Weights of a small image classifier.
Model: arch caformer, patch size [4, 4].
Training: adamw at rate 0.0013, batches of 128, held-out accuracy 96%.
Data: trained on procedural textures in two colours, tilted and lit, 195000 training examples, 6.8 epochs.
Rows from block 8 of a small image classifier, named by matrix and row number. Rows with one number belong to one neuron. Each number is 200 + 40 x the weight over its row's rms, rounded and kept within 0 to 999. All counts start at 0.
After each neuron's rows are labels from the 100 images, of 14976, where the neuron reaches its highest value: "strongest on" is what is common among them; "colour at peak" is the nearest of a few named colours to the mean colour under the peak. Only what is clearly more common there than usual is listed. The data: procedural textures in two colours, tilted and lit. In brackets: how many of the 100, against the usual share in percent.
# fc1: MLP up (model.blocks.8.mlp.fc1.weight, 1024x256), inputs 86-171
# fc2: MLP down (model.blocks.8.mlp.fc2.weight, 256x1024, transposed), outputs 86-171

fc1.323,200,199,200,201,201,200,201,200,200,200,200,211,200,194,199,213,200,199,199,313,198,200,201,200,200,204,200,180,196,212,203,190,200,196,43,200,209,200,200,200,200,201,200,200,201,200,172,226,201,209,200,199,201,200,204,195,199,200,192,200,201,200,200,199,200,200,215,210,200,200,212,203,199,202,200,192,199,198,205,175,224,200,177,200,200,203
fc2.323,200,200,217,198,200,209,207,200,275,189,200,169,200,201,200,190,200,201,200,133,200,200,206,201,197,219,209,200,199,196,192,199,240,200,201,200,200,201,199,201,184,200,346,202,200,200,190,200,206,200,201,170,190,198,214,199,277,200,200,200,278,198,200,356,246,200,200,200,379,186,200,67,200,200,185,250,200,200,199,199,200,193,199,201,272,200
strongest on: orange (99 vs 17.1); red (93 vs 16.3); pattern colour: orange (53 vs 8.8); ground colour: red (51 vs 8.3)
colour at peak: red (71 vs 4.6); orange (27 vs 6.8)

fc1.723,200,200,205,201,200,198,202,245,196,198,206,198,200,203,200,198,195,208,205,193,202,203,200,199,206,198,197,199,555,201,205,200,200,202,196,182,200,199,215,190,200,0,199,194,204,200,199,200,199,193,199,201,200,204,201,201,202,200,200,203,199,200,195,203,198,204,201,200,200,200,200,200,194,203,188,205,193,184,27,200,201,202,199,199,200,193
fc2.723,249,186,211,172,211,205,184,0,198,226,196,200,193,200,204,199,203,200,145,204,221,199,201,200,203,199,194,200,187,200,185,218,188,162,203,394,197,237,192,200,194,200,184,200,219,201,223,192,196,206,200,195,195,198,202,201,200,222,202,197,182,202,170,75,202,203,197,206,199,204,201,200,170,198,223,199,200,200,191,176,200,234,198,200,187,200
strongest on: brown (53 vs 16.8); white (46 vs 16.8); pattern colour: brown (40 vs 8.6); ground colour: white (34 vs 8.3)
colour at peak: grey (54 vs 25.4)

fc1.766,199,199,200,198,199,190,200,200,200,173,199,208,196,201,199,197,203,200,160,198,193,200,200,140,201,199,216,200,260,200,204,197,196,200,199,194,202,199,197,199,201,200,201,192,195,205,200,200,201,200,199,200,194,202,200,205,200,199,266,201,199,201,200,200,157,150,201,122,196,200,200,199,45,200,198,232,198,199,200,229,209,200,83,200,198,200
fc2.766,201,199,235,201,176,201,200,0,200,200,200,200,200,200,203,197,200,200,198,200,200,200,200,197,271,200,180,200,58,200,200,201,200,200,199,310,199,202,200,130,200,200,200,199,199,200,201,200,200,200,200,187,213,198,192,205,199,200,245,200,136,200,200,200,200,200,200,196,264,201,200,200,236,200,130,199,197,199,298,209,200,200,200,200,115,200
strongest on: brown (95 vs 16.8); ground colour: brown (78 vs 8.2); white (44 vs 16.8); pattern colour: white (33 vs 8.5)
colour at peak: brown (45 vs 21.6)

fc1.42,193,194,210,195,200,201,179,199,199,214,103,203,203,200,200,200,201,200,201,199,201,200,201,199,200,200,183,200,246,201,185,204,195,200,196,59,193,199,216,199,201,198,200,200,201,204,198,200,94,172,202,186,315,198,196,205,239,198,205,205,200,199,58,200,199,200,197,172,203,204,321,207,202,202,200,185,200,200,202,154,251,434,209,200,204,197
fc2.42,200,200,200,200,200,200,200,203,200,199,200,154,200,206,200,200,282,200,168,200,200,199,200,200,217,223,200,200,200,200,200,200,199,200,200,238,200,199,200,201,200,278,199,200,161,193,205,200,201,215,200,200,200,153,200,202,165,200,293,200,200,200,283,200,200,201,200,200,200,201,200,200,210,200,200,200,200,201,200,199,199,200,193,228,200,200
strongest on: grey (64 vs 16.5); ground colour: grey (59 vs 8.4); pattern colour: orange (31 vs 8.8)
colour at peak: grey (51 vs 25.4)

fc1.498,200,205,316,201,141,198,200,200,200,201,204,197,199,200,269,196,200,201,202,171,196,203,199,200,234,200,200,200,201,201,201,196,201,201,169,199,344,200,205,187,197,197,202,122,155,203,200,190,202,221,200,200,201,200,195,115,198,200,198,202,195,201,200,222,200,197,200,179,185,191,200,200,200,201,198,202,199,197,200,200,284,200,200,194,199,201
fc2.498,309,234,187,200,211,193,200,200,200,190,200,200,239,200,202,199,200,210,214,279,201,200,200,225,203,196,200,197,200,200,139,207,200,200,204,286,200,202,200,130,200,200,194,200,200,200,200,204,198,199,200,202,149,201,208,200,202,222,181,201,199,201,200,201,200,197,201,200,199,200,201,198,199,201,200,200,200,200,195,210,196,200,199,299,200,200
strongest on: green (70 vs 16.8); black (66 vs 17.2); teal (50 vs 16.2); pattern colour: green (48 vs 8.7)
colour at peak: green (80 vs 9.3)

fc1.440,199,202,374,200,200,199,201,294,199,195,206,296,200,199,199,200,232,198,200,200,200,200,200,178,200,200,200,202,200,194,202,200,204,201,200,171,200,200,204,207,200,0,200,199,201,300,200,201,201,203,200,199,201,200,199,199,197,199,200,200,200,200,200,203,200,198,201,200,196,199,200,199,202,186,199,161,199,199,203,201,201,200,198,198,200,204
fc2.440,199,211,214,196,200,206,200,201,200,215,238,206,197,285,201,198,206,200,201,202,179,200,201,195,242,202,215,201,203,200,203,185,193,200,200,186,193,199,199,199,201,199,196,185,199,198,200,200,267,206,199,201,171,199,197,183,204,194,201,206,160,202,200,198,206,201,200,202,202,199,198,195,147,200,232,274,205,184,198,227,200,220,189,197,161,200
strongest on: orange (50 vs 17.1); red (38 vs 16.3); pattern colour: orange (38 vs 8.8); pattern colour: red (36 vs 8)
colour at peak: brown (45 vs 21.6)

fc1.371,200,199,200,200,200,200,202,283,200,200,200,199,200,200,200,200,200,200,201,200,280,200,200,200,203,200,200,200,329,200,200,200,153,197,200,172,200,200,230,199,198,200,200,200,206,201,200,200,201,200,200,200,200,200,199,202,200,200,200,200,200,432,200,200,202,200,201,200,203,199,202,200,200,200,200,200,200,524,210,132,199,200,200,200,200,200
fc2.371,204,217,190,200,233,211,200,198,201,211,117,201,135,62,192,208,202,200,100,216,309,200,232,214,200,216,208,200,96,200,200,200,133,200,210,191,123,256,200,227,200,206,201,205,204,204,203,200,193,206,196,200,200,199,203,204,200,202,248,192,220,201,199,197,202,200,202,212,201,201,263,199,201,201,270,200,204,203,132,152,165,213,194,187,206,200
strongest on: grey (44 vs 16.5); white (44 vs 16.8); ground colour: grey (36 vs 8.4); ground colour: white (31 vs 8.3)
colour at peak: grey (61 vs 25.4)

fc1.417,216,207,200,204,203,205,199,196,205,200,205,200,201,200,198,211,201,200,195,216,203,203,211,0,201,200,200,203,200,207,200,200,193,200,199,133,200,200,200,195,215,204,204,197,151,195,198,196,199,198,200,200,199,200,226,200,200,201,200,199,200,200,201,199,197,180,200,208,205,199,200,201,199,206,201,199,199,200,204,200,220,200,200,201,200,200
fc2.417,199,200,200,200,200,201,201,201,205,200,194,208,200,202,200,199,200,199,292,194,205,200,200,200,197,200,208,199,203,200,204,199,203,168,200,191,195,212,176,200,201,203,198,196,199,200,192,200,199,191,200,210,187,201,200,201,175,199,204,199,204,202,194,199,207,209,86,200,208,204,201,200,148,175,205,199,199,199,200,195,202,195,198,199,201,200
strongest on: green (52 vs 16.8); pattern colour: green (52 vs 8.7); teal (36 vs 16.2); pattern colour: teal (36 vs 8)
colour at peak: green (27 vs 9.3)

fc1.442,200,200,242,200,200,200,200,201,200,200,200,200,200,201,200,200,200,200,200,200,200,200,200,200,200,200,200,200,201,200,200,200,0,200,200,158,200,200,200,200,200,200,200,200,200,200,200,200,200,200,200,200,200,200,200,200,200,200,200,200,200,200,200,200,199,200,200,200,201,200,200,200,200,200,200,200,200,200,201,200,200,200,65,200,200,200
fc2.442,200,226,214,196,200,197,190,170,307,200,249,197,294,354,189,189,199,201,197,202,203,206,201,207,200,198,240,200,225,210,207,199,200,200,200,197,189,253,205,198,202,196,198,169,199,208,180,207,191,149,200,201,199,200,198,212,200,186,201,200,196,185,194,201,212,200,207,200,250,186,200,200,208,200,199,205,200,202,190,204,197,200,196,190,200,200
strongest on: blue (70 vs 16.5); pattern colour: blue (47 vs 8.2); yellow (42 vs 16.9); ground colour: yellow (30 vs 8.4)
colour at peak: grey (55 vs 25.4)

fc1.767,261,200,346,200,199,201,199,200,210,199,191,200,199,203,198,201,211,198,174,224,202,206,203,198,200,199,205,215,323,201,200,202,0,200,199,194,202,202,194,231,205,206,200,195,191,195,207,196,201,202,201,199,200,201,238,234,188,199,200,199,196,205,200,198,200,194,202,202,201,204,200,194,196,196,207,190,198,202,202,200,206,205,0,202,197,200
fc2.767,200,112,220,200,161,279,201,47,201,198,200,198,201,203,200,192,200,182,197,202,142,200,180,182,217,200,153,188,201,200,199,201,200,197,200,185,200,200,200,124,197,194,191,194,199,200,207,204,200,199,203,177,215,198,179,206,200,192,336,217,198,199,200,199,201,201,201,148,202,210,203,200,272,200,200,198,196,200,200,343,194,202,200,201,128,200
strongest on: grey (77 vs 16.5); ground colour: grey (70 vs 8.4); black (57 vs 17.2); pattern colour: black (51 vs 8.5)
colour at peak: brown (53 vs 21.6)

fc1.344,168,215,215,200,199,198,208,192,199,201,206,199,201,216,200,199,201,203,200,201,360,216,200,200,201,204,198,200,574,213,204,200,198,198,199,200,196,197,208,198,199,199,199,174,0,202,196,202,216,199,200,204,201,203,361,176,204,152,170,204,195,198,201,198,195,211,206,198,200,200,201,203,200,200,198,207,200,328,198,199,201,196,200,200,200,200
fc2.344,227,204,200,200,208,594,179,188,226,229,201,204,158,194,194,205,200,203,194,200,204,217,201,200,200,218,200,203,166,205,207,200,197,177,202,518,189,218,198,167,205,195,196,200,200,104,197,183,189,193,199,203,200,200,200,190,171,202,211,197,200,202,185,177,196,202,102,206,200,199,200,232,196,199,221,201,201,201,189,195,207,200,160,192,165,200
strongest on: brown (56 vs 16.8); grey (51 vs 16.5); ground colour: brown (39 vs 8.2); ground colour: grey (32 vs 8.4)
colour at peak: brown (48 vs 21.6)

fc1.84,207,200,205,200,202,201,207,223,200,140,201,200,200,200,198,198,212,191,200,196,200,200,207,200,202,198,199,203,257,200,194,205,179,200,200,166,200,197,199,251,201,203,204,200,196,196,200,200,205,206,200,192,206,200,200,200,200,205,210,200,200,209,200,214,201,199,200,199,203,199,247,194,205,0,196,200,197,201,201,205,200,200,200,210,200,204
fc2.84,145,201,201,200,201,194,200,203,199,200,200,203,199,200,200,198,200,201,207,198,206,201,200,202,175,204,200,200,199,200,204,202,218,226,200,201,158,171,200,202,201,201,202,199,198,203,200,203,199,201,200,193,200,200,200,199,200,177,203,200,200,200,198,220,183,200,200,201,192,199,200,199,221,215,198,202,200,205,195,197,201,201,205,187,211,200
strongest on: teal (58 vs 16.2); orange (43 vs 17.1); pattern colour: teal (37 vs 8); ground colour: orange (25 vs 8.3)
colour at peak: grey (52 vs 25.4)

fc1.661,200,198,199,191,200,196,238,200,193,202,200,201,199,242,192,208,200,199,200,216,200,198,211,199,200,200,198,192,199,200,199,199,200,197,200,201,200,185,199,241,200,199,197,202,200,195,211,204,198,200,200,200,200,199,224,211,200,193,226,202,200,198,199,200,200,200,200,200,200,206,200,200,206,197,246,198,192,199,155,200,205,201,0,200,249,200
fc2.661,201,202,200,200,206,200,196,202,201,201,199,200,199,200,199,200,182,200,200,200,200,199,200,200,198,200,200,198,190,200,234,202,198,200,200,200,199,200,201,201,201,200,199,208,200,181,200,200,200,200,200,201,173,200,202,200,200,201,200,199,201,194,200,200,200,201,199,200,204,200,201,200,191,194,215,200,200,190,204,199,202,200,199,239,200,200
strongest on: purple (94 vs 16.6); pink (85 vs 16.4); pattern colour: purple (47 vs 8.1); ground colour: pink (47 vs 8.3)
colour at peak: purple (68 vs 7.1); pink (30 vs 9.8)

fc1.192,175,200,200,200,200,203,187,191,200,202,188,201,200,215,201,204,211,200,199,197,201,203,197,200,204,200,192,200,199,204,203,200,201,200,200,204,200,200,196,191,195,201,200,200,185,254,198,200,201,199,200,192,205,199,198,198,200,196,199,196,194,227,197,254,196,200,199,200,171,198,198,203,200,200,200,202,200,200,201,190,209,201,208,201,200,205
fc2.192,205,201,205,174,308,143,200,192,201,233,213,200,201,200,202,198,218,202,201,225,229,200,200,200,201,196,201,200,235,200,179,339,190,199,205,200,185,206,200,204,200,200,167,199,200,201,250,200,196,200,200,206,201,203,200,200,204,204,198,201,198,186,181,160,200,201,203,206,200,192,195,199,107,170,202,195,191,200,199,198,199,215,197,203,194,200
strongest on: black (69 vs 17.2); teal (59 vs 16.2); green (50 vs 16.8); pattern colour: black (46 vs 8.5)
colour at peak: green (78 vs 9.3)

fc1.178,274,200,200,191,199,198,200,308,187,53,202,200,251,181,218,200,201,288,201,200,200,200,125,70,216,200,200,200,201,199,200,200,199,200,165,199,200,199,201,197,249,159,190,200,205,200,207,203,199,200,200,200,200,200,198,206,195,199,200,202,200,200,200,200,133,200,200,130,200,200,200,200,187,200,187,200,194,200,200,201,199,167,200,199,200,201
fc2.178,200,184,200,200,200,200,200,48,200,201,200,200,200,203,202,200,200,200,200,200,127,200,202,200,230,200,201,200,200,200,202,200,200,200,238,208,201,201,199,135,200,200,200,199,200,243,200,200,200,200,200,199,78,200,200,198,200,200,199,200,198,201,200,200,205,200,200,200,200,200,200,199,200,199,195,200,200,200,416,367,110,200,199,200,195,200
strongest on: brown (78 vs 16.8); teal (45 vs 16.2); blue (40 vs 16.5); ground colour: brown (40 vs 8.2)
colour at peak: brown (44 vs 21.6); green (28 vs 9.3)

fc1.683,200,199,201,200,200,203,200,222,200,199,202,200,200,200,200,200,200,200,200,200,769,200,200,200,200,200,199,78,200,200,200,200,183,200,200,200,200,200,200,199,200,200,200,199,200,200,200,200,200,201,200,199,200,200,200,200,200,199,200,200,200,200,200,200,199,190,200,200,201,199,200,200,200,203,200,200,200,200,200,200,200,200,201,201,200,200
fc2.683,201,199,200,196,200,244,204,207,251,199,190,200,198,201,200,190,202,200,204,200,221,200,202,184,196,200,230,200,263,200,206,204,200,151,200,201,166,282,176,207,202,205,171,156,200,171,205,200,192,195,200,204,48,200,265,200,200,202,234,195,209,208,195,165,212,215,200,206,287,221,199,200,64,120,274,177,200,200,201,170,198,199,194,203,188,200
strongest on: green (52 vs 16.8); teal (40 vs 16.2); brown (40 vs 16.8); ground colour: brown (32 vs 8.2)
colour at peak: green (51 vs 9.3)

fc1.334,202,196,199,199,196,200,200,326,200,202,0,203,202,195,199,199,242,201,200,209,200,200,200,201,200,199,200,200,293,202,200,198,201,200,200,201,201,200,201,203,202,184,202,211,200,191,213,217,203,213,200,207,200,200,201,200,194,201,201,198,201,321,205,184,201,194,200,203,200,220,203,201,200,49,205,200,200,200,200,179,204,194,194,200,201,209
fc2.334,202,212,201,200,205,209,259,204,199,199,199,200,195,347,200,0,195,210,207,201,200,204,276,196,200,213,213,198,199,199,200,202,196,199,0,198,170,200,192,201,200,200,232,200,198,188,198,201,214,203,203,201,183,197,224,195,199,196,200,322,200,200,195,301,194,201,196,213,249,188,200,169,187,209,207,217,200,201,196,200,201,201,197,185,207,200
strongest on: orange (65 vs 17.1); red (47 vs 16.3); pattern colour: red (46 vs 8); ground colour: orange (45 vs 8.3)
colour at peak: orange (36 vs 6.8); red (26 vs 4.6)

fc1.254,194,199,217,201,200,200,190,199,197,201,201,204,201,199,198,187,201,200,218,192,204,203,190,198,200,207,200,199,228,205,202,200,200,201,197,0,193,200,200,199,200,200,200,177,194,200,105,200,199,200,200,203,282,201,199,122,200,0,201,200,200,322,203,200,200,199,199,187,136,198,200,200,200,205,200,196,178,267,199,197,217,199,200,198,200,200
fc2.254,196,495,199,200,200,202,176,200,214,200,200,196,199,200,200,199,201,200,200,201,200,212,200,337,200,200,201,220,165,200,200,200,199,199,200,256,202,201,194,200,206,199,195,190,200,185,200,150,208,200,203,342,199,199,205,196,199,210,82,172,181,202,200,200,214,200,200,204,199,204,200,200,194,199,254,201,228,200,200,63,215,199,195,200,198,200
strongest on: brown (94 vs 16.8); yellow (78 vs 16.9); pattern colour: brown (50 vs 8.6); ground colour: brown (44 vs 8.2)
colour at peak: brown (66 vs 21.6); orange (25 vs 6.8)

fc1.548,354,222,199,199,175,142,202,495,200,200,209,199,200,188,200,278,200,198,182,266,196,201,201,197,199,191,227,206,217,200,199,202,202,210,202,0,202,198,200,201,203,211,200,200,200,193,203,200,202,200,199,253,200,202,200,205,196,205,201,190,200,201,251,198,217,208,374,200,178,201,197,196,197,71,190,201,200,200,202,212,200,201,208,207,200,195
fc2.548,162,203,202,199,199,167,214,176,177,199,200,168,201,260,190,187,210,200,212,226,192,200,200,202,223,208,200,193,200,200,212,252,200,204,247,215,189,185,225,198,192,201,123,189,209,370,200,205,200,202,200,200,147,200,162,199,199,200,342,219,183,201,207,206,196,198,218,182,183,201,195,183,210,283,141,201,181,202,196,339,193,199,208,209,198,200
strongest on: blue (46 vs 16.5); pattern colour: blue (43 vs 8.2); yellow (38 vs 16.9); ground colour: yellow (38 vs 8.4)
colour at peak: grey (52 vs 25.4)

fc1.543,200,200,200,200,200,200,200,422,200,200,200,200,200,200,200,200,200,200,200,200,200,200,200,200,200,200,200,200,200,200,200,200,200,200,200,0,200,200,199,200,200,200,200,200,200,200,200,200,200,200,200,200,200,200,200,201,200,200,200,200,200,200,200,200,200,200,200,200,142,200,200,200,200,200,200,200,200,200,200,200,200,200,200,200,200,200
fc2.543,186,127,201,199,202,188,200,172,197,200,218,195,193,204,193,168,216,200,97,201,197,200,203,203,220,196,199,200,246,200,200,199,191,200,200,556,191,200,202,199,202,200,200,199,201,205,490,200,235,198,200,200,208,200,200,200,201,215,197,200,181,217,211,199,228,199,201,200,140,219,204,165,200,201,195,199,196,198,200,200,201,197,181,200,201,200
strongest on: black (85 vs 17.2); pattern colour: black (61 vs 8.5)
colour at peak: brown (64 vs 21.6)

fc1.700,200,199,290,200,200,202,198,194,200,201,197,200,198,142,200,210,197,200,200,199,200,200,200,200,200,200,200,200,200,200,200,198,199,200,200,200,200,203,198,200,200,105,200,199,199,200,192,200,200,193,200,199,200,200,200,204,204,200,200,199,200,200,197,199,200,200,200,200,186,200,201,200,200,199,200,200,201,200,97,200,200,200,200,200,198,185
fc2.700,182,202,244,199,200,202,197,202,201,208,201,200,200,241,204,199,203,200,212,199,198,200,199,202,208,200,200,200,200,201,202,198,204,201,189,200,200,222,200,179,202,200,200,199,199,200,199,199,218,208,200,199,201,200,199,198,200,200,199,194,198,203,207,201,226,201,199,197,200,202,201,197,204,126,201,201,199,199,310,200,209,201,198,200,180,200
strongest on: teal (71 vs 16.2); orange (47 vs 17.1); pattern colour: teal (42 vs 8); ground colour: orange (34 vs 8.3)
colour at peak: grey (58 vs 25.4)

fc1.186,203,189,472,200,200,183,200,427,197,155,204,201,200,107,199,195,205,200,198,269,200,202,198,69,202,200,311,201,200,201,196,196,200,197,195,199,212,196,224,196,200,199,170,195,203,183,233,201,174,200,196,199,206,206,199,202,191,197,198,201,194,200,195,201,199,202,204,199,201,200,200,205,202,200,197,199,199,199,210,199,217,201,200,198,200,199
fc2.186,202,177,203,200,223,212,195,0,136,203,231,199,200,221,197,199,201,199,200,195,0,210,200,190,202,200,214,199,141,203,202,201,296,194,200,199,212,200,248,192,200,201,196,198,272,255,201,200,200,200,206,200,156,198,200,186,213,173,203,200,197,202,196,198,201,206,196,199,200,198,200,199,185,240,198,200,193,199,354,206,260,220,182,199,200,200
strongest on: orange (58 vs 17.1); brown (51 vs 16.8); black (41 vs 17.2); ground colour: orange (37 vs 8.3)
colour at peak: brown (69 vs 21.6)

fc1.576,200,195,200,200,200,201,200,200,198,200,200,200,199,200,205,198,200,200,201,200,200,200,200,198,200,200,201,200,200,200,201,247,200,200,201,200,200,200,197,208,200,200,199,232,199,200,200,199,200,199,252,199,200,142,200,199,203,200,200,200,200,197,200,200,200,199,200,197,200,200,197,168,198,153,248,200,200,200,200,201,193,201,201,200,200,200
fc2.576,201,200,200,202,212,225,200,200,200,201,200,200,200,199,195,208,201,200,199,114,202,200,200,209,195,200,200,200,202,200,197,201,199,200,200,282,194,200,200,200,200,208,199,200,200,200,123,200,199,199,200,200,200,200,202,202,256,200,205,200,202,201,200,200,200,198,200,199,236,200,204,200,608,299,200,200,199,202,199,199,200,200,200,200,200,200
strongest on: teal (99 vs 16.2); ground colour: teal (91 vs 8.2); pattern colour: blue (26 vs 8.2)
colour at peak: cyan (34 vs 1.8); green (27 vs 9.3)

fc1.554,202,199,412,202,201,200,200,197,198,197,203,152,201,194,204,200,197,201,192,210,245,201,199,200,198,200,199,197,334,201,200,201,10,200,200,200,209,200,202,204,199,197,183,200,201,200,214,202,199,200,201,199,199,196,210,206,194,201,199,199,200,199,200,199,203,201,200,200,201,199,200,201,199,200,200,187,200,199,200,168,208,200,200,201,200,199
fc2.554,211,200,198,184,284,196,200,192,198,200,197,137,212,198,201,198,201,198,197,201,203,200,191,197,203,195,204,197,211,200,200,200,183,174,205,199,195,208,199,204,183,200,163,190,207,201,314,200,180,200,199,209,188,199,202,202,200,200,222,201,200,200,193,194,202,210,202,199,219,202,198,201,174,202,201,187,198,200,360,179,198,201,197,200,201,200
strongest on: green (66 vs 16.8); ground colour: green (57 vs 8.1); purple (53 vs 16.6); pattern colour: purple (42 vs 8.1)
colour at peak: green (34 vs 9.3)

fc1.198,199,195,195,200,200,202,200,302,200,201,200,189,200,200,197,202,207,176,200,194,198,198,201,173,200,200,200,200,203,190,203,200,101,200,204,174,197,200,200,199,198,220,193,199,202,200,199,201,229,201,202,200,259,200,196,199,198,200,204,186,202,200,203,199,220,200,200,200,29,200,199,200,200,200,197,199,199,200,215,27,197,201,200,198,200,206
fc2.198,201,212,228,157,200,197,208,205,196,176,196,200,202,206,202,142,186,201,201,222,200,198,203,193,181,191,242,199,266,188,200,207,183,202,208,188,181,200,211,220,218,200,190,200,203,231,200,162,196,203,183,290,142,221,203,178,200,202,200,203,214,200,202,200,168,199,201,200,200,204,17,197,184,201,200,200,217,201,200,200,200,154,205,191,199,200
strongest on: blue (57 vs 16.5); pattern colour: blue (41 vs 8.2); ground colour: white (31 vs 8.3); ground colour: purple (29 vs 8.5)
colour at peak: purple (28 vs 7.1)

fc1.341,201,200,200,200,200,200,200,284,200,200,201,200,200,200,200,200,200,200,200,200,200,200,200,200,200,200,200,200,200,200,200,200,0,200,200,197,200,200,200,203,200,200,200,200,200,200,200,200,193,200,200,200,200,200,200,200,200,200,200,200,200,200,200,200,200,199,200,200,200,200,200,200,200,207,200,200,200,200,200,200,200,200,200,200,200,202
fc2.341,200,45,199,200,201,209,215,214,262,200,213,202,203,208,200,178,199,200,210,203,200,201,198,197,199,200,233,200,200,201,206,199,199,193,200,94,189,209,214,217,218,219,197,193,199,194,250,203,208,200,200,212,211,200,200,183,200,199,200,201,204,200,194,208,199,203,200,199,341,278,204,200,196,83,207,180,200,199,249,131,202,200,182,161,200,200
strongest on: purple (39 vs 16.6); ground colour: purple (39 vs 8.5); green (36 vs 16.8); pattern colour: green (36 vs 8.7)
colour at peak: grey (51 vs 25.4)

fc1.646,200,200,288,200,200,200,199,199,200,168,205,200,201,200,200,201,199,200,200,200,200,200,229,200,200,200,198,200,421,204,200,200,200,200,199,147,200,200,201,200,200,200,200,200,200,244,200,200,194,199,200,200,201,200,200,213,201,200,200,200,200,199,199,203,200,200,200,200,201,200,201,202,200,201,198,200,200,199,201,0,199,200,199,201,200,198
fc2.646,230,200,201,199,299,291,190,155,200,223,199,198,182,175,197,218,215,200,195,200,252,200,201,197,209,202,199,200,128,201,200,206,199,186,200,226,195,257,155,205,196,200,128,183,207,27,238,197,142,191,201,200,202,200,203,192,200,208,206,183,199,200,172,55,200,203,188,212,231,195,202,211,141,139,203,198,173,201,188,182,208,200,197,189,204,200
strongest on: green (60 vs 16.8); grey (51 vs 16.5); pattern colour: green (44 vs 8.7); ground colour: grey (34 vs 8.4)
colour at peak: grey (54 vs 25.4)

fc1.500,201,197,193,200,192,198,168,192,173,199,217,205,192,207,200,199,192,202,214,193,199,200,199,196,195,196,205,199,199,204,219,198,207,200,200,202,214,193,200,186,200,195,193,198,207,182,205,210,203,192,195,200,198,203,202,200,190,190,199,199,197,196,195,200,197,57,212,200,194,199,195,200,200,188,188,202,192,178,202,217,304,200,197,188,194,200
fc2.500,218,214,201,197,213,192,207,195,182,207,199,197,250,216,202,191,200,200,181,234,197,199,180,196,207,197,200,200,203,194,199,209,70,200,200,198,196,200,201,200,196,195,200,193,200,208,211,200,200,200,195,200,151,200,190,202,216,208,201,248,193,199,198,206,204,262,202,200,195,200,201,194,190,269,201,200,202,197,199,207,188,202,172,436,196,200
strongest on: green (68 vs 16.8); pattern colour: green (68 vs 8.7); pink (42 vs 16.4); ground colour: pink (41 vs 8.3)
colour at peak: grey (67 vs 25.4)

fc1.100,215,200,201,200,200,201,200,198,160,200,202,200,200,201,200,300,200,217,200,232,248,218,200,199,194,199,201,199,201,214,200,201,199,131,200,200,201,202,200,155,200,199,199,199,201,200,200,223,199,120,200,200,200,201,210,193,200,201,199,200,200,202,174,189,177,200,201,210,200,189,223,201,199,200,200,162,200,227,200,83,220,201,152,200,200,200
fc2.100,201,200,199,200,200,201,207,200,200,200,200,200,200,200,200,200,200,200,199,191,200,144,202,204,200,200,203,200,13,79,200,197,332,200,200,204,200,200,199,200,200,197,251,201,200,200,189,200,203,200,200,46,199,198,203,195,201,201,200,200,200,204,199,209,409,200,200,200,205,200,200,153,222,112,198,214,200,176,199,199,200,180,195,199,200,200
strongest on: brown (59 vs 16.8); orange (48 vs 17.1); pink (41 vs 16.4); ground colour: brown (33 vs 8.2)
colour at peak: orange (28 vs 6.8)

fc1.23,200,200,200,200,200,200,200,200,200,200,200,200,200,200,200,200,200,200,200,200,200,200,200,200,200,202,200,200,206,200,200,200,0,200,200,57,200,200,201,201,200,200,200,200,200,200,200,200,200,200,200,200,200,200,200,200,200,200,200,200,200,200,200,200,200,200,200,200,200,200,200,200,200,200,200,200,200,201,201,200,200,200,200,200,200,200
fc2.23,200,187,201,200,206,296,180,200,220,206,201,200,128,187,203,219,200,200,200,200,223,200,198,196,204,230,197,200,202,201,201,201,197,201,204,201,173,234,209,200,200,205,194,200,199,200,206,202,173,158,200,201,209,200,200,201,200,200,198,193,199,199,185,172,212,200,200,200,274,200,198,271,0,200,188,185,199,204,200,200,199,200,199,200,197,200
strongest on: purple (53 vs 16.6); ground colour: purple (44 vs 8.5); pink (38 vs 16.4); pattern colour: pink (27 vs 8)
colour at peak: purple (34 vs 7.1)

fc1.503,200,202,291,200,200,200,200,244,200,200,200,200,200,200,200,198,200,200,200,200,200,200,200,200,200,200,200,200,202,203,200,200,200,200,200,200,200,330,200,200,200,201,200,197,199,200,197,200,200,200,200,201,200,200,200,195,199,200,201,200,200,202,200,201,0,200,201,200,200,200,201,200,200,201,204,201,200,200,200,198,200,200,201,200,200,197
fc2.503,200,196,203,194,195,288,0,176,231,209,203,196,86,213,187,215,200,200,203,168,200,200,200,200,198,201,239,194,210,201,205,201,177,188,205,187,197,334,149,199,202,197,188,182,207,198,191,198,193,183,203,236,168,200,229,187,198,200,209,200,198,222,127,173,268,202,199,200,228,200,203,194,163,200,204,207,197,215,0,184,200,208,193,165,199,200
strongest on: brown (55 vs 16.8); pattern colour: brown (43 vs 8.6)
colour at peak: brown (48 vs 21.6)

fc1.424,210,200,209,199,201,202,200,200,198,200,200,202,202,189,199,199,199,195,199,202,204,197,201,115,127,200,199,200,205,196,200,206,202,202,206,202,201,200,195,203,203,200,185,203,201,199,210,200,199,200,204,200,199,200,201,199,161,204,203,200,202,197,200,197,208,200,197,38,202,200,195,200,108,200,200,193,200,336,136,202,200,200,199,200,199,200
fc2.424,205,197,202,198,198,200,276,201,194,197,198,203,201,208,204,173,204,200,200,201,203,199,198,198,198,197,233,200,252,196,200,204,202,168,255,200,149,203,177,205,175,200,130,200,201,200,209,199,200,197,198,200,172,201,200,220,200,201,201,200,223,198,217,186,200,203,202,172,200,201,184,199,166,196,200,200,193,201,200,199,197,198,199,209,209,200
strongest on: blue (53 vs 16.5); white (38 vs 16.8); pattern colour: blue (33 vs 8.2); ground colour: white (29 vs 8.3)
colour at peak: blue (28 vs 6.1)